From a checkpoint of a small autoregressive pixel model.
Model: 2.18M parameters, activation gelu.
Training: adam_atan2 at rate 0.0015, 10700 steps, batches of 256.
Rows from block 4 of a small autoregressive pixel model, named by matrix and row number. Rows with one number belong to one neuron. Each number is 200 + 30 x the weight over its row's rms, rounded and kept within 0 to 999. All counts start at 0.
Before each neuron's rows are labels from the 100 images, of 14848, where the neuron reaches its highest value: "strongest on" is what is common among them. Only what is clearly more common there than usual is listed. The data: reaction-diffusion patterns (Gray-Scott). In brackets: how many of the 100, against the usual share in percent.
# fc1: MLP up (model.blocks.4.mlp.fc1.weight, 768x128), inputs 64-127
# fc2: MLP down (model.blocks.4.mlp.fc2.weight, 128x768, transposed), outputs 64-127

strongest on: embossed (68 vs 40.1)
fc1.382,181,149,242,242,227,196,197,214,211,220,140,223,225,239,266,172,202,195,199,208,193,238,226,140,215,213,209,191,201,212,195,219,191,121,181,187,245,227,168,223,182,172,181,203,207,154,178,251,179,194,166,229,254,191,222,189,234,195,202,192,222,216,199,213
fc2.382,185,175,200,242,189,216,182,188,207,128,220,189,157,200,236,226,214,235,268,232,239,241,186,225,194,239,200,201,253,201,208,192,161,197,196,213,162,196,222,176,196,191,198,250,161,165,215,93,242,173,228,173,216,164,178,235,192,189,228,219,192,233,200,227

strongest on: cool (62 vs 14.3)
fc1.316,165,230,183,177,187,253,202,194,156,144,211,206,231,213,234,174,118,264,211,179,258,168,206,131,214,213,226,191,216,222,154,163,200,217,185,202,216,175,134,206,165,201,201,198,199,209,221,213,164,227,200,243,203,238,203,176,245,186,216,217,213,176,175,250
fc2.316,238,192,219,188,193,221,240,167,221,159,195,244,168,178,193,219,209,142,200,205,196,209,174,169,237,167,197,224,166,202,206,241,195,162,240,180,208,181,164,273,193,216,208,188,196,203,199,237,165,234,187,217,226,197,236,185,159,169,278,172,177,155,223,230

strongest on: stretched (50 vs 24.5); pastel (41 vs 14.5); feed 0.018 kill 0.051 (36 vs 6.8)
fc1.258,210,187,187,211,184,228,211,219,147,198,246,215,174,215,180,239,199,180,230,180,230,234,196,238,242,225,225,167,174,190,155,222,234,215,225,251,184,230,223,192,189,161,159,282,142,179,213,199,229,178,232,143,207,188,190,192,214,188,219,206,222,186,205,198
fc2.258,224,179,177,209,183,182,189,204,216,184,149,138,206,209,175,189,219,181,203,212,178,259,190,163,202,152,215,169,164,245,231,212,206,195,225,162,207,235,200,227,197,259,221,114,235,241,200,178,210,170,223,231,260,216,124,198,246,225,235,224,202,245,177,191

strongest on: pastel (60 vs 14.5)
fc1.720,187,177,132,155,193,198,163,239,214,201,176,226,197,241,222,205,164,209,203,245,202,243,168,169,236,234,220,205,199,235,196,193,173,174,236,262,185,206,174,140,186,253,211,221,193,196,260,207,230,171,257,194,165,189,180,162,183,196,224,174,195,207,199,232
fc2.720,228,165,172,214,211,183,263,234,194,232,186,197,189,150,192,178,224,190,191,203,223,172,174,194,175,198,243,248,264,183,173,214,153,225,214,158,156,193,215,251,224,202,202,179,211,193,199,175,168,243,263,185,235,194,247,219,218,225,210,219,234,182,179,245

strongest on: feed 0.078 kill 0.061 (27 vs 6.8)
fc1.79,179,209,163,213,216,203,230,214,169,206,150,217,242,175,182,195,191,228,187,227,216,242,190,174,193,181,202,197,228,198,204,150,176,218,213,172,231,233,162,194,182,265,186,233,228,183,188,201,260,163,221,184,210,224,179,126,175,155,152,190,207,161,209,190
fc2.79,205,164,161,176,243,199,213,203,202,188,192,156,260,209,218,204,228,193,183,204,227,167,215,202,200,204,238,242,207,227,182,153,205,144,193,121,250,173,183,186,179,177,261,172,216,204,209,226,154,188,226,213,194,252,209,218,147,239,167,157,141,269,237,246

strongest on: dark (38 vs 14.2); grey (33 vs 14.3)
fc1.749,178,156,140,237,216,208,209,224,164,211,208,220,204,217,223,200,209,164,228,198,141,244,191,197,229,170,179,205,198,221,183,141,193,239,213,170,277,181,151,170,215,206,186,235,166,217,190,238,202,189,250,219,208,176,147,218,179,242,160,176,208,136,213,200
fc2.749,202,230,202,203,183,175,193,199,181,255,198,229,215,212,163,165,232,271,180,213,226,173,157,238,172,192,226,232,188,204,188,201,205,231,191,185,216,184,254,183,217,186,191,212,192,157,161,224,248,285,165,220,266,226,201,244,156,225,136,203,215,187,199,234

strongest on: stretched (59 vs 24.5); feed 0.018 kill 0.051 (36 vs 6.8)
fc1.214,171,180,261,213,209,186,236,236,163,209,195,219,161,218,236,179,184,209,149,208,224,207,193,240,216,224,211,181,237,211,195,253,210,223,203,166,156,253,146,185,173,186,236,260,139,230,190,194,169,134,185,179,235,234,216,167,245,188,165,213,218,172,165,232
fc2.214,201,233,179,192,87,175,176,174,187,127,189,201,206,195,183,198,169,202,236,251,174,201,199,199,181,126,195,217,158,202,171,190,182,179,236,144,210,175,230,229,183,225,171,158,210,154,189,190,188,249,227,196,170,229,199,245,194,251,197,259,189,227,214,121

strongest on: feed 0.078 kill 0.061 (37 vs 6.8); feed 0.058 kill 0.065 (34 vs 6.6)
fc1.425,174,171,189,179,189,178,205,193,245,182,180,217,194,198,224,164,161,162,180,212,166,244,222,217,228,158,256,213,261,237,183,184,223,158,189,150,261,207,216,182,188,187,158,199,200,190,213,205,207,188,207,214,203,216,199,203,175,179,217,197,192,166,214,209
fc2.425,210,228,189,220,199,271,250,162,225,242,246,213,206,146,233,192,191,230,233,182,174,244,179,198,180,217,177,228,204,231,164,169,233,170,203,188,212,234,183,190,211,172,195,211,208,197,197,196,183,211,140,223,253,191,176,256,156,189,278,216,182,180,166,219

strongest on: grey (37 vs 14.3); feed 0.078 kill 0.061 (35 vs 6.8); feed 0.018 kill 0.051 (29 vs 6.8)
fc1.623,220,155,215,218,187,172,224,215,211,250,172,234,247,227,225,137,193,194,203,188,216,238,182,204,223,181,217,140,142,150,180,185,190,207,213,191,217,228,200,188,157,158,185,242,239,174,135,162,206,204,206,276,274,195,240,220,248,176,180,238,194,200,145,203
fc2.623,222,167,199,167,198,228,155,161,167,166,176,270,208,212,162,235,232,120,275,186,185,222,215,219,201,193,203,213,223,170,227,223,212,214,187,227,224,175,159,170,156,183,154,187,196,217,201,181,211,228,195,160,179,209,215,199,248,246,178,183,238,189,264,191

strongest on: embossed (98 vs 40.1); vivid (52 vs 14.4)
fc1.321,229,181,155,188,208,173,200,178,203,150,188,214,216,264,144,280,186,240,146,166,209,173,213,193,194,109,208,204,194,218,199,193,155,253,239,199,189,200,241,216,166,225,210,194,225,218,236,222,234,155,204,208,224,259,215,207,248,211,255,168,259,143,211,210
fc2.321,192,215,192,203,200,196,188,186,218,206,244,188,151,227,199,188,204,219,231,173,254,212,202,156,193,246,148,144,234,197,231,207,164,180,189,224,210,202,187,177,216,198,191,232,153,152,240,238,173,162,205,152,235,271,172,192,233,203,165,180,274,188,214,177

strongest on: feed 0.018 kill 0.051 (36 vs 6.8); vivid (34 vs 14.4); feed 0.022 kill 0.051 (32 vs 6.5)
fc1.693,173,160,227,212,209,252,250,198,192,227,191,243,212,241,200,185,219,173,185,193,194,231,231,246,231,252,144,183,212,196,156,209,214,163,163,193,235,227,183,202,223,150,189,220,194,168,237,167,197,157,209,217,213,220,220,210,239,199,185,258,213,180,148,204
fc2.693,202,185,184,175,152,164,205,180,201,228,178,221,186,158,192,217,217,203,246,201,209,195,219,209,220,198,243,248,205,187,233,201,297,256,211,274,213,202,188,200,145,159,208,194,166,181,218,184,234,192,220,137,176,144,208,189,121,183,211,161,239,191,229,145

strongest on: dark (51 vs 14.2)
fc1.470,237,144,148,166,156,181,231,208,215,182,232,253,252,199,242,222,194,205,225,174,194,165,187,145,235,213,135,249,203,231,135,174,196,245,226,220,186,228,197,233,179,178,255,228,216,164,155,243,191,221,184,198,190,225,171,125,237,214,213,191,183,153,217,233
fc2.470,197,194,171,181,170,204,189,186,171,201,205,254,205,170,191,197,199,192,189,146,179,208,187,170,228,216,185,231,174,244,227,223,234,241,175,237,226,180,206,105,161,204,205,271,222,167,234,185,227,188,215,241,243,205,173,210,192,123,186,165,145,220,213,203

strongest on: feed 0.018 kill 0.051 (39 vs 6.8); vivid (32 vs 14.4)
fc1.338,182,241,244,239,184,286,251,226,150,208,208,218,204,168,257,177,197,192,165,172,189,242,184,264,165,263,166,180,202,193,189,247,195,180,215,231,180,222,205,223,194,164,179,214,213,202,185,137,208,194,153,220,243,192,211,219,191,186,203,216,193,167,172,203
fc2.338,239,180,143,205,185,208,167,171,236,186,217,241,219,236,215,196,232,230,143,163,181,187,135,182,183,246,176,226,167,230,226,181,183,182,220,205,191,182,186,198,228,242,222,167,142,200,214,231,248,150,241,212,198,202,142,225,236,169,191,198,188,236,191,195

strongest on: feed 0.018 kill 0.051 (33 vs 6.8)
fc1.238,150,198,187,217,171,212,224,198,195,151,152,199,186,156,224,187,171,152,205,218,216,235,238,179,154,175,182,248,164,177,140,195,184,200,191,169,183,182,197,232,165,224,115,103,169,186,158,140,163,208,211,163,219,170,165,176,184,229,205,137,236,200,202,195
fc2.238,243,240,220,221,248,151,218,188,244,205,235,221,204,177,202,162,223,169,256,230,184,215,228,175,229,226,145,234,181,158,154,231,154,226,182,143,202,199,185,261,186,171,265,219,177,191,230,152,194,200,219,177,229,196,194,193,157,162,188,286,191,206,184,168

strongest on: embossed (66 vs 40.1); feed 0.018 kill 0.051 (34 vs 6.8); feed 0.078 kill 0.061 (27 vs 6.8)
fc1.680,204,232,163,245,193,214,178,221,196,259,244,235,200,200,246,176,234,192,217,173,184,242,177,202,220,210,181,219,185,157,209,237,210,168,201,179,268,211,189,199,183,188,167,277,138,148,194,175,209,167,255,215,225,182,157,208,177,193,172,170,259,151,204,170
fc2.680,229,208,239,235,204,198,208,202,237,203,194,206,178,239,163,199,187,187,134,220,191,203,145,250,147,243,179,199,179,194,218,184,182,244,188,198,138,196,229,147,265,160,163,147,214,186,148,167,179,187,118,212,228,185,256,251,185,162,248,255,200,184,228,178

strongest on: feed 0.03 kill 0.062 (28 vs 6.5)
fc1.461,208,163,212,209,171,213,186,156,195,177,257,226,182,244,225,208,187,211,147,244,185,211,200,242,181,170,218,140,231,215,149,189,217,121,196,161,207,151,191,233,194,201,196,194,162,238,188,178,187,187,181,225,199,199,254,257,182,216,187,281,207,166,161,207
fc2.461,191,220,205,244,238,206,200,199,198,208,246,206,150,202,202,224,220,154,243,207,185,158,221,269,191,228,167,183,200,211,211,165,202,176,180,270,193,186,175,186,215,191,190,236,211,138,214,173,184,189,199,195,146,144,219,243,162,199,248,174,196,221,161,178

strongest on: vivid (57 vs 14.4)
fc1.582,157,209,177,164,239,189,188,159,245,179,212,212,231,209,259,197,139,169,144,242,193,194,168,189,209,182,188,205,181,244,211,231,217,197,189,210,237,209,173,175,195,192,150,177,190,170,239,135,184,176,191,160,210,194,220,170,181,190,216,215,205,240,183,203
fc2.582,239,185,121,198,212,213,233,166,197,194,195,193,242,159,169,189,180,226,191,149,229,224,204,172,242,214,195,208,184,197,209,184,179,222,187,160,217,186,188,219,247,169,250,160,211,233,231,203,180,192,166,252,163,222,234,162,137,198,183,161,168,194,178,227

strongest on: stretched (62 vs 24.5)
fc1.309,186,180,200,210,228,190,166,259,210,176,229,240,228,223,212,123,198,233,255,176,195,222,152,189,207,209,221,176,265,261,207,177,188,177,197,181,198,224,224,161,194,204,221,215,174,114,220,139,184,247,204,192,242,221,206,279,274,185,219,200,229,249,198,190
fc2.309,211,236,186,238,206,230,228,165,201,251,175,150,210,187,170,185,213,172,200,238,187,176,193,214,132,242,191,241,140,201,168,176,221,208,214,214,249,197,220,191,195,199,253,221,254,215,180,214,199,211,128,190,228,165,194,189,177,191,197,212,235,183,214,188

strongest on: feed 0.018 kill 0.051 (53 vs 6.8)
fc1.304,148,154,188,219,146,213,173,183,141,220,175,242,207,177,204,228,206,222,175,188,224,221,239,245,243,181,214,227,213,231,203,203,253,227,180,233,274,235,203,185,213,208,140,147,210,186,200,206,212,155,214,193,175,196,216,257,204,252,203,189,241,202,234,235
fc2.304,175,223,158,244,220,224,192,259,265,167,155,190,194,218,210,182,203,211,185,180,159,234,168,232,189,243,153,147,148,201,218,194,109,201,170,197,208,175,211,168,237,218,222,217,185,210,241,208,180,200,227,234,217,216,195,205,269,200,198,205,212,179,221,200

strongest on: grey (39 vs 14.3)
fc1.352,183,201,158,219,272,207,181,216,262,214,163,213,204,257,209,170,160,192,216,196,153,233,174,136,173,191,140,189,216,212,211,156,131,158,216,213,184,209,193,188,196,206,215,162,253,239,221,166,185,184,182,212,148,162,200,200,224,149,171,146,206,261,235,180
fc2.352,231,205,128,215,256,204,190,196,229,181,237,206,179,247,170,244,219,204,242,185,208,154,206,166,194,210,192,226,176,185,228,212,182,225,201,222,218,211,219,218,206,201,201,246,180,223,232,149,194,143,256,203,169,160,167,210,232,248,165,157,229,171,196,163

strongest on: vivid (35 vs 14.4)
fc1.51,180,195,179,244,222,172,168,210,247,185,213,199,154,206,209,182,185,200,248,191,160,156,174,156,202,184,164,213,205,285,166,162,181,183,179,155,233,185,238,195,224,197,217,198,179,187,247,233,179,165,189,209,153,167,180,190,205,200,199,197,184,186,148,202
fc2.51,221,212,181,179,178,203,266,178,166,214,214,222,220,232,188,189,216,209,230,184,192,163,207,201,139,257,196,233,184,187,173,218,261,234,238,190,226,233,165,213,243,226,200,206,172,195,196,166,203,177,180,168,186,148,199,214,176,209,201,195,278,161,211,152

strongest on: grey (64 vs 14.3)
fc1.536,153,154,174,260,194,171,183,162,180,194,225,244,198,155,190,223,175,248,225,217,222,204,214,244,225,180,233,198,198,179,175,203,201,141,207,187,157,203,182,184,211,215,184,242,189,144,220,174,194,224,184,160,242,221,132,210,232,178,231,232,167,173,181,189
fc2.536,228,221,233,152,198,242,182,227,181,197,207,245,239,207,225,213,191,253,198,214,191,163,192,137,177,181,229,177,177,194,287,163,198,226,251,228,196,183,190,127,182,158,295,168,214,185,243,188,196,192,154,169,201,206,233,207,205,182,208,237,181,213,210,171

strongest on: feed 0.03 kill 0.062 (26 vs 6.5)
fc1.725,168,223,170,250,251,247,207,225,160,243,178,225,221,97,209,156,201,170,227,165,212,183,228,180,177,167,196,208,204,196,217,217,171,200,197,203,270,196,209,220,172,211,181,267,236,189,224,241,193,207,172,148,164,173,156,178,214,194,199,198,231,204,220,282
fc2.725,180,157,228,207,218,226,177,199,255,180,176,201,218,182,197,170,167,199,203,236,174,230,202,158,237,189,165,154,219,265,204,208,199,75,179,130,194,217,195,211,222,206,197,177,200,251,169,144,157,228,212,241,231,217,175,242,195,225,201,202,186,238,158,215

strongest on: feed 0.03 kill 0.062 (42 vs 6.5); pastel (34 vs 14.5); feed 0.026 kill 0.059 (26 vs 6.6)
fc1.724,195,129,200,226,242,230,218,253,205,232,170,248,201,217,193,179,219,183,186,149,181,242,222,248,216,224,205,198,215,250,161,180,239,189,173,128,215,199,247,178,213,167,145,202,191,200,205,192,147,224,216,203,228,207,246,254,253,202,226,174,224,221,185,206
fc2.724,212,220,207,142,207,222,162,187,193,239,233,208,159,213,225,208,149,203,245,211,175,228,185,217,220,202,192,234,190,153,214,203,201,190,200,210,192,226,183,197,174,219,184,304,216,191,197,168,187,175,218,161,176,175,201,152,241,227,199,228,214,220,198,211

strongest on: grey (68 vs 14.3); stretched (49 vs 24.5)
fc1.456,156,198,194,226,227,171,189,256,184,232,237,240,254,164,206,169,189,190,214,184,163,181,175,206,174,275,213,203,191,202,212,232,138,204,215,182,173,172,173,155,187,244,174,200,224,190,216,174,134,156,271,168,194,259,226,191,171,151,192,170,237,212,189,250
fc2.456,230,194,218,177,182,158,223,247,210,190,173,188,161,210,166,197,221,219,155,277,227,185,213,143,184,194,178,213,189,189,194,110,231,192,214,181,187,220,225,197,152,205,192,226,200,181,221,210,217,242,176,207,187,240,236,208,229,199,254,159,192,176,190,174

strongest on: stretched (60 vs 24.5)
fc1.136,218,195,203,173,227,204,181,195,181,147,242,223,217,232,268,175,163,214,255,197,222,235,204,272,196,235,168,190,253,185,166,166,190,164,234,219,184,207,201,209,186,172,178,264,148,210,206,157,253,198,236,249,219,201,202,128,215,219,162,187,215,172,181,186
fc2.136,207,234,206,216,171,181,182,184,220,166,243,204,195,154,199,203,208,170,147,121,181,214,205,214,191,220,195,227,217,187,226,151,203,206,232,239,248,207,211,203,189,217,260,193,192,225,218,205,275,227,172,233,166,192,149,299,176,187,269,203,201,187,221,179

strongest on: grey (43 vs 14.3)
fc1.445,213,130,175,249,148,165,225,207,196,206,235,259,190,187,239,173,225,197,205,187,225,194,245,236,190,184,196,183,184,205,188,188,151,196,228,207,241,236,197,199,200,239,200,190,195,227,224,236,179,152,173,247,221,157,136,216,202,173,145,210,153,178,195,245
fc2.445,206,172,176,198,218,227,184,182,180,229,216,168,191,191,240,225,245,214,186,204,188,180,163,199,180,257,169,247,213,187,259,227,220,198,205,216,236,240,185,204,186,169,296,223,219,176,187,196,183,241,201,213,173,229,226,124,223,171,209,213,167,206,192,195

strongest on: grey (36 vs 14.3)
fc1.261,204,182,234,203,242,190,186,175,245,198,189,221,252,196,222,177,169,210,181,214,140,169,161,212,147,197,204,203,203,237,208,175,157,203,230,163,176,159,175,186,210,202,226,171,262,235,149,227,161,169,155,182,230,208,223,236,217,170,182,218,181,198,200,246
fc2.261,224,175,236,179,177,159,171,188,205,188,200,197,189,196,176,309,240,221,207,225,205,216,224,198,188,135,227,198,175,239,261,251,233,160,175,203,197,236,224,183,190,227,175,210,175,203,264,192,195,209,162,206,196,178,196,192,236,171,255,210,151,219,189,171

strongest on: feed 0.03 kill 0.062 (39 vs 6.5); feed 0.026 kill 0.059 (35 vs 6.6); pastel (34 vs 14.5)
fc1.265,193,209,184,217,183,184,183,219,210,207,229,209,212,179,193,183,208,195,176,227,205,208,167,224,150,240,190,165,244,220,194,155,241,127,208,184,210,206,170,207,227,216,211,136,220,155,196,171,202,174,181,245,182,215,224,161,172,164,129,263,191,210,211,200
fc2.265,227,193,195,202,199,185,175,201,193,129,248,195,188,203,191,199,158,243,221,176,208,191,222,192,218,190,236,194,138,190,142,268,161,216,159,202,166,203,222,247,145,190,164,210,175,195,201,170,178,199,241,158,247,199,182,201,236,204,242,199,183,211,197,217

strongest on: grey (51 vs 14.3)
fc1.414,174,162,192,231,180,237,241,157,190,203,185,186,215,164,216,188,197,226,216,206,157,188,160,176,158,131,203,201,196,211,197,195,179,204,207,165,204,252,230,220,206,194,149,150,170,259,160,226,198,182,169,176,171,216,226,181,230,225,162,197,219,185,169,231
fc2.414,201,170,228,130,154,214,239,141,154,187,194,180,230,210,201,165,227,222,241,204,212,142,214,222,182,210,236,154,189,166,214,199,196,210,232,187,195,191,197,180,179,150,182,147,205,210,203,234,267,195,189,181,172,234,163,251,133,203,196,186,222,208,180,201

strongest on: pastel (54 vs 14.5); vivid (35 vs 14.4)
fc1.745,185,198,210,213,242,204,199,188,210,145,224,167,252,182,244,184,146,244,242,273,274,198,178,168,200,249,241,239,159,265,185,219,217,191,194,197,179,211,183,183,138,195,182,200,205,207,187,218,181,203,216,200,233,229,206,228,231,160,195,214,261,231,211,219
fc2.745,234,174,204,226,109,181,187,167,218,191,207,197,192,199,203,205,207,157,205,179,168,201,193,203,195,183,211,151,204,201,227,212,188,273,180,186,212,175,233,187,203,198,185,197,116,150,247,191,141,193,177,199,166,174,188,159,210,183,234,155,237,224,175,198

strongest on: vivid (37 vs 14.4); feed 0.062 kill 0.061 (34 vs 6.6)
fc1.37,185,167,133,196,217,255,199,205,147,207,212,195,202,186,222,182,227,198,143,150,200,201,258,197,148,117,222,159,193,211,184,171,200,154,251,187,188,156,213,232,152,207,212,152,220,218,197,180,216,206,185,174,181,200,205,185,226,202,206,183,195,200,209,279
fc2.37,197,194,140,194,212,209,260,162,217,242,183,173,188,145,200,197,223,194,249,159,227,235,205,200,188,240,198,179,219,187,171,236,182,216,238,199,207,209,188,224,196,225,185,148,229,241,160,207,177,157,198,219,214,166,211,195,143,238,198,181,213,171,209,226

strongest on: feed 0.018 kill 0.051 (54 vs 6.8)
fc1.758,182,156,178,188,235,195,191,209,210,213,222,240,232,194,194,244,194,192,212,203,205,255,202,239,236,183,177,211,190,203,200,210,204,159,187,239,246,214,216,225,188,150,133,222,187,185,147,195,172,229,193,180,206,205,200,196,249,195,187,241,228,178,204,153
fc2.758,230,166,243,149,168,172,157,195,170,186,184,173,195,193,204,217,202,206,149,185,227,201,168,208,194,236,237,148,159,189,216,144,255,218,176,228,185,179,190,226,169,239,230,148,193,147,215,180,232,185,193,184,252,241,208,180,202,195,183,121,215,217,217,165

strongest on: stretched (57 vs 24.5); pastel (45 vs 14.5); feed 0.058 kill 0.065 (25 vs 6.6)
fc1.564,196,177,187,207,133,254,193,225,181,145,165,187,189,175,226,217,219,163,190,178,209,204,216,223,238,176,229,201,227,214,173,186,211,227,232,277,182,193,219,164,154,174,154,174,203,136,187,176,181,256,228,176,201,229,184,140,214,201,233,200,229,223,218,180
fc2.564,208,181,199,169,209,180,179,197,226,244,203,213,118,251,235,229,196,187,204,237,211,259,169,220,201,229,218,195,219,257,249,175,184,173,191,176,229,197,150,203,190,184,198,203,223,224,178,160,150,203,195,213,249,230,184,209,214,212,230,208,123,173,216,163

strongest on: cool (44 vs 14.3); dark (39 vs 14.2)
fc1.122,199,205,168,276,213,242,174,216,204,218,238,202,199,224,216,205,136,199,237,202,192,204,201,209,139,181,230,152,187,237,222,210,234,162,155,177,202,183,223,178,170,214,161,242,208,170,202,243,283,201,169,211,185,212,242,128,239,144,229,211,241,192,191,190
fc2.122,250,180,193,201,208,146,183,199,246,176,165,241,191,203,221,193,236,214,229,176,197,216,175,162,243,203,162,237,214,194,251,151,204,178,200,195,208,192,185,203,190,202,172,169,185,218,194,246,146,206,254,211,223,274,205,244,188,232,217,180,185,201,180,237

strongest on: pastel (35 vs 14.5)
fc1.303,191,210,174,233,198,186,147,214,200,194,220,191,213,177,192,245,183,176,145,264,183,167,169,110,229,173,215,182,237,219,170,197,186,240,229,209,190,235,151,176,197,239,189,139,228,146,201,221,201,148,225,197,196,204,193,164,152,208,219,167,243,232,212,181
fc2.303,207,204,218,238,221,260,208,172,171,217,170,187,172,213,237,199,176,203,264,141,232,150,185,235,161,211,229,275,157,199,207,225,198,215,199,205,163,258,224,213,234,194,184,224,162,201,247,171,212,202,168,170,226,205,182,197,206,232,226,172,217,158,170,233

strongest on: embossed (89 vs 40.1); feed 0.03 kill 0.062 (26 vs 6.5)
fc1.527,194,149,180,183,168,195,200,192,188,169,188,283,214,186,218,189,182,224,245,187,232,236,165,229,238,169,269,198,214,221,189,200,174,198,195,147,201,204,223,227,194,205,223,255,190,232,255,143,146,237,239,200,214,189,192,209,272,208,220,189,179,211,201,260
fc2.527,190,259,140,174,199,177,211,216,186,237,210,201,186,181,181,187,209,210,263,197,221,186,182,173,159,260,225,251,200,179,217,222,187,218,198,302,173,240,220,151,199,166,159,199,214,202,174,203,245,217,215,171,177,172,179,201,194,213,214,186,192,206,192,168

strongest on: vivid (34 vs 14.4)
fc1.22,183,122,242,155,233,198,136,145,216,175,166,214,195,189,150,208,232,246,202,251,196,212,233,167,187,206,229,169,200,198,181,243,182,202,219,188,179,194,218,204,196,180,163,171,172,203,211,157,203,201,216,224,230,215,211,239,213,228,150,248,195,200,149,199
fc2.22,196,223,236,205,235,260,186,205,211,217,226,216,220,185,187,197,230,168,189,195,230,203,188,181,209,193,237,235,211,267,209,200,231,172,194,223,164,202,203,229,214,205,184,140,214,228,175,200,243,157,188,173,166,164,156,187,175,246,207,202,211,198,213,179

strongest on: feed 0.03 kill 0.062 (44 vs 6.5); feed 0.026 kill 0.059 (36 vs 6.6)
fc1.434,154,169,132,206,227,231,216,195,186,157,139,220,181,195,199,211,220,163,222,197,203,220,262,156,148,151,203,193,220,227,198,130,161,173,216,203,260,184,210,212,219,171,159,214,160,162,216,177,203,146,233,159,154,223,183,188,200,217,197,175,237,189,217,196
fc2.434,202,174,231,260,132,171,157,188,206,205,203,187,221,247,170,243,195,197,156,236,202,179,179,206,185,228,208,176,199,197,226,203,225,183,221,207,245,179,175,164,216,224,213,219,200,153,238,280,230,197,206,219,188,190,141,184,205,140,216,184,223,199,244,234

strongest on: pastel (65 vs 14.5)
fc1.312,169,166,212,264,199,223,219,205,273,155,213,180,222,112,191,233,141,248,209,180,195,208,174,203,220,242,265,219,239,180,210,157,211,205,239,201,254,202,197,194,157,180,227,234,239,168,215,190,240,188,192,211,154,193,215,199,206,195,189,190,212,189,136,214
fc2.312,245,221,233,212,174,197,228,195,186,199,220,139,191,245,157,162,197,210,166,171,222,175,174,170,201,167,186,189,200,211,200,240,221,190,154,237,201,233,182,124,194,176,185,137,217,199,176,244,191,194,235,183,236,165,228,213,221,252,187,176,149,154,163,193

strongest on: embossed (65 vs 40.1); dark (37 vs 14.2)
fc1.658,172,201,172,168,157,246,214,220,141,232,211,188,207,224,207,209,183,281,193,203,231,174,225,219,176,207,219,178,208,208,196,185,222,228,214,259,221,197,156,149,212,182,151,217,180,192,190,195,264,212,209,176,163,179,194,198,203,215,170,181,210,208,152,260
fc2.658,196,152,160,167,226,233,173,191,203,192,212,244,187,239,192,230,193,236,205,241,190,242,215,207,172,187,170,211,213,210,163,174,149,193,159,201,213,215,218,193,205,191,208,188,234,220,218,127,189,226,239,235,175,202,197,254,282,177,182,224,186,204,147,147

strongest on: dark (57 vs 14.2)
fc1.495,181,185,210,215,145,215,154,198,162,169,212,218,199,158,217,150,184,161,172,214,139,199,168,185,231,212,211,157,220,197,168,149,230,156,215,190,196,192,161,232,211,223,240,174,193,149,236,163,238,189,177,257,177,219,222,161,194,182,215,192,233,206,216,179
fc2.495,220,211,209,211,234,165,234,216,142,183,215,212,180,169,179,229,202,221,198,240,237,163,171,180,220,166,182,187,157,150,172,240,226,171,205,191,175,108,226,171,141,248,139,241,172,223,215,182,222,230,257,177,234,246,217,251,201,206,193,191,239,192,156,168

strongest on: feed 0.018 kill 0.051 (29 vs 6.8)
fc1.711,180,211,141,230,198,171,250,231,250,231,167,191,229,198,204,238,182,182,174,153,181,230,191,206,240,200,213,206,225,221,178,230,175,224,236,169,139,193,173,179,169,225,230,176,209,193,149,235,198,170,167,207,233,185,193,174,139,185,179,195,263,134,208,228
fc2.711,215,198,198,220,216,171,213,200,209,223,203,212,152,190,230,222,218,196,195,194,201,158,195,216,213,280,187,222,166,152,212,138,197,224,189,211,214,215,241,196,244,184,166,226,208,134,163,235,160,238,207,214,180,173,220,209,174,185,219,107,200,202,232,165

strongest on: stretched (55 vs 24.5)
fc1.688,186,213,233,218,191,160,211,241,221,268,229,223,213,142,223,172,205,154,222,165,198,204,219,211,166,196,187,170,191,210,145,217,222,189,236,167,232,192,211,201,147,207,259,162,283,156,195,201,195,213,163,212,243,221,153,177,216,169,182,213,235,223,203,240
fc2.688,220,201,209,191,126,204,206,202,180,195,186,179,201,136,214,232,217,165,179,187,203,155,206,198,187,240,240,159,234,176,243,263,245,232,201,266,218,202,193,179,189,249,170,174,199,150,201,216,216,193,196,142,193,208,198,219,204,203,180,101,251,189,204,253

strongest on: stretched (100 vs 24.5)
fc1.256,185,183,148,146,236,235,211,215,188,180,232,215,232,204,206,212,210,238,222,108,204,238,193,258,178,182,170,216,232,218,182,200,219,258,176,269,180,190,203,203,171,170,167,253,120,252,206,166,171,230,244,181,241,208,191,194,232,224,225,209,208,211,223,187
fc2.256,182,233,289,190,266,121,199,210,223,147,208,198,226,168,248,166,173,162,243,219,213,223,237,197,208,153,209,151,241,254,208,206,183,195,187,152,199,193,223,248,200,197,221,175,208,230,206,198,191,184,188,165,238,208,153,200,194,188,190,211,208,208,195,157

strongest on: pastel (52 vs 14.5)
fc1.410,179,215,185,199,184,201,179,207,210,182,161,199,237,190,183,246,164,208,154,274,184,219,170,186,218,228,236,223,185,165,185,155,195,223,235,213,200,217,198,145,190,226,145,225,153,151,202,198,185,199,186,247,171,175,216,190,163,172,170,245,240,124,232,176
fc2.410,187,222,186,214,238,199,260,198,241,164,201,230,187,194,240,203,218,180,219,187,171,143,227,165,185,236,158,180,211,244,205,181,211,214,193,230,226,280,213,199,199,208,189,214,160,184,195,189,205,169,247,181,203,219,161,220,225,214,249,220,165,239,242,186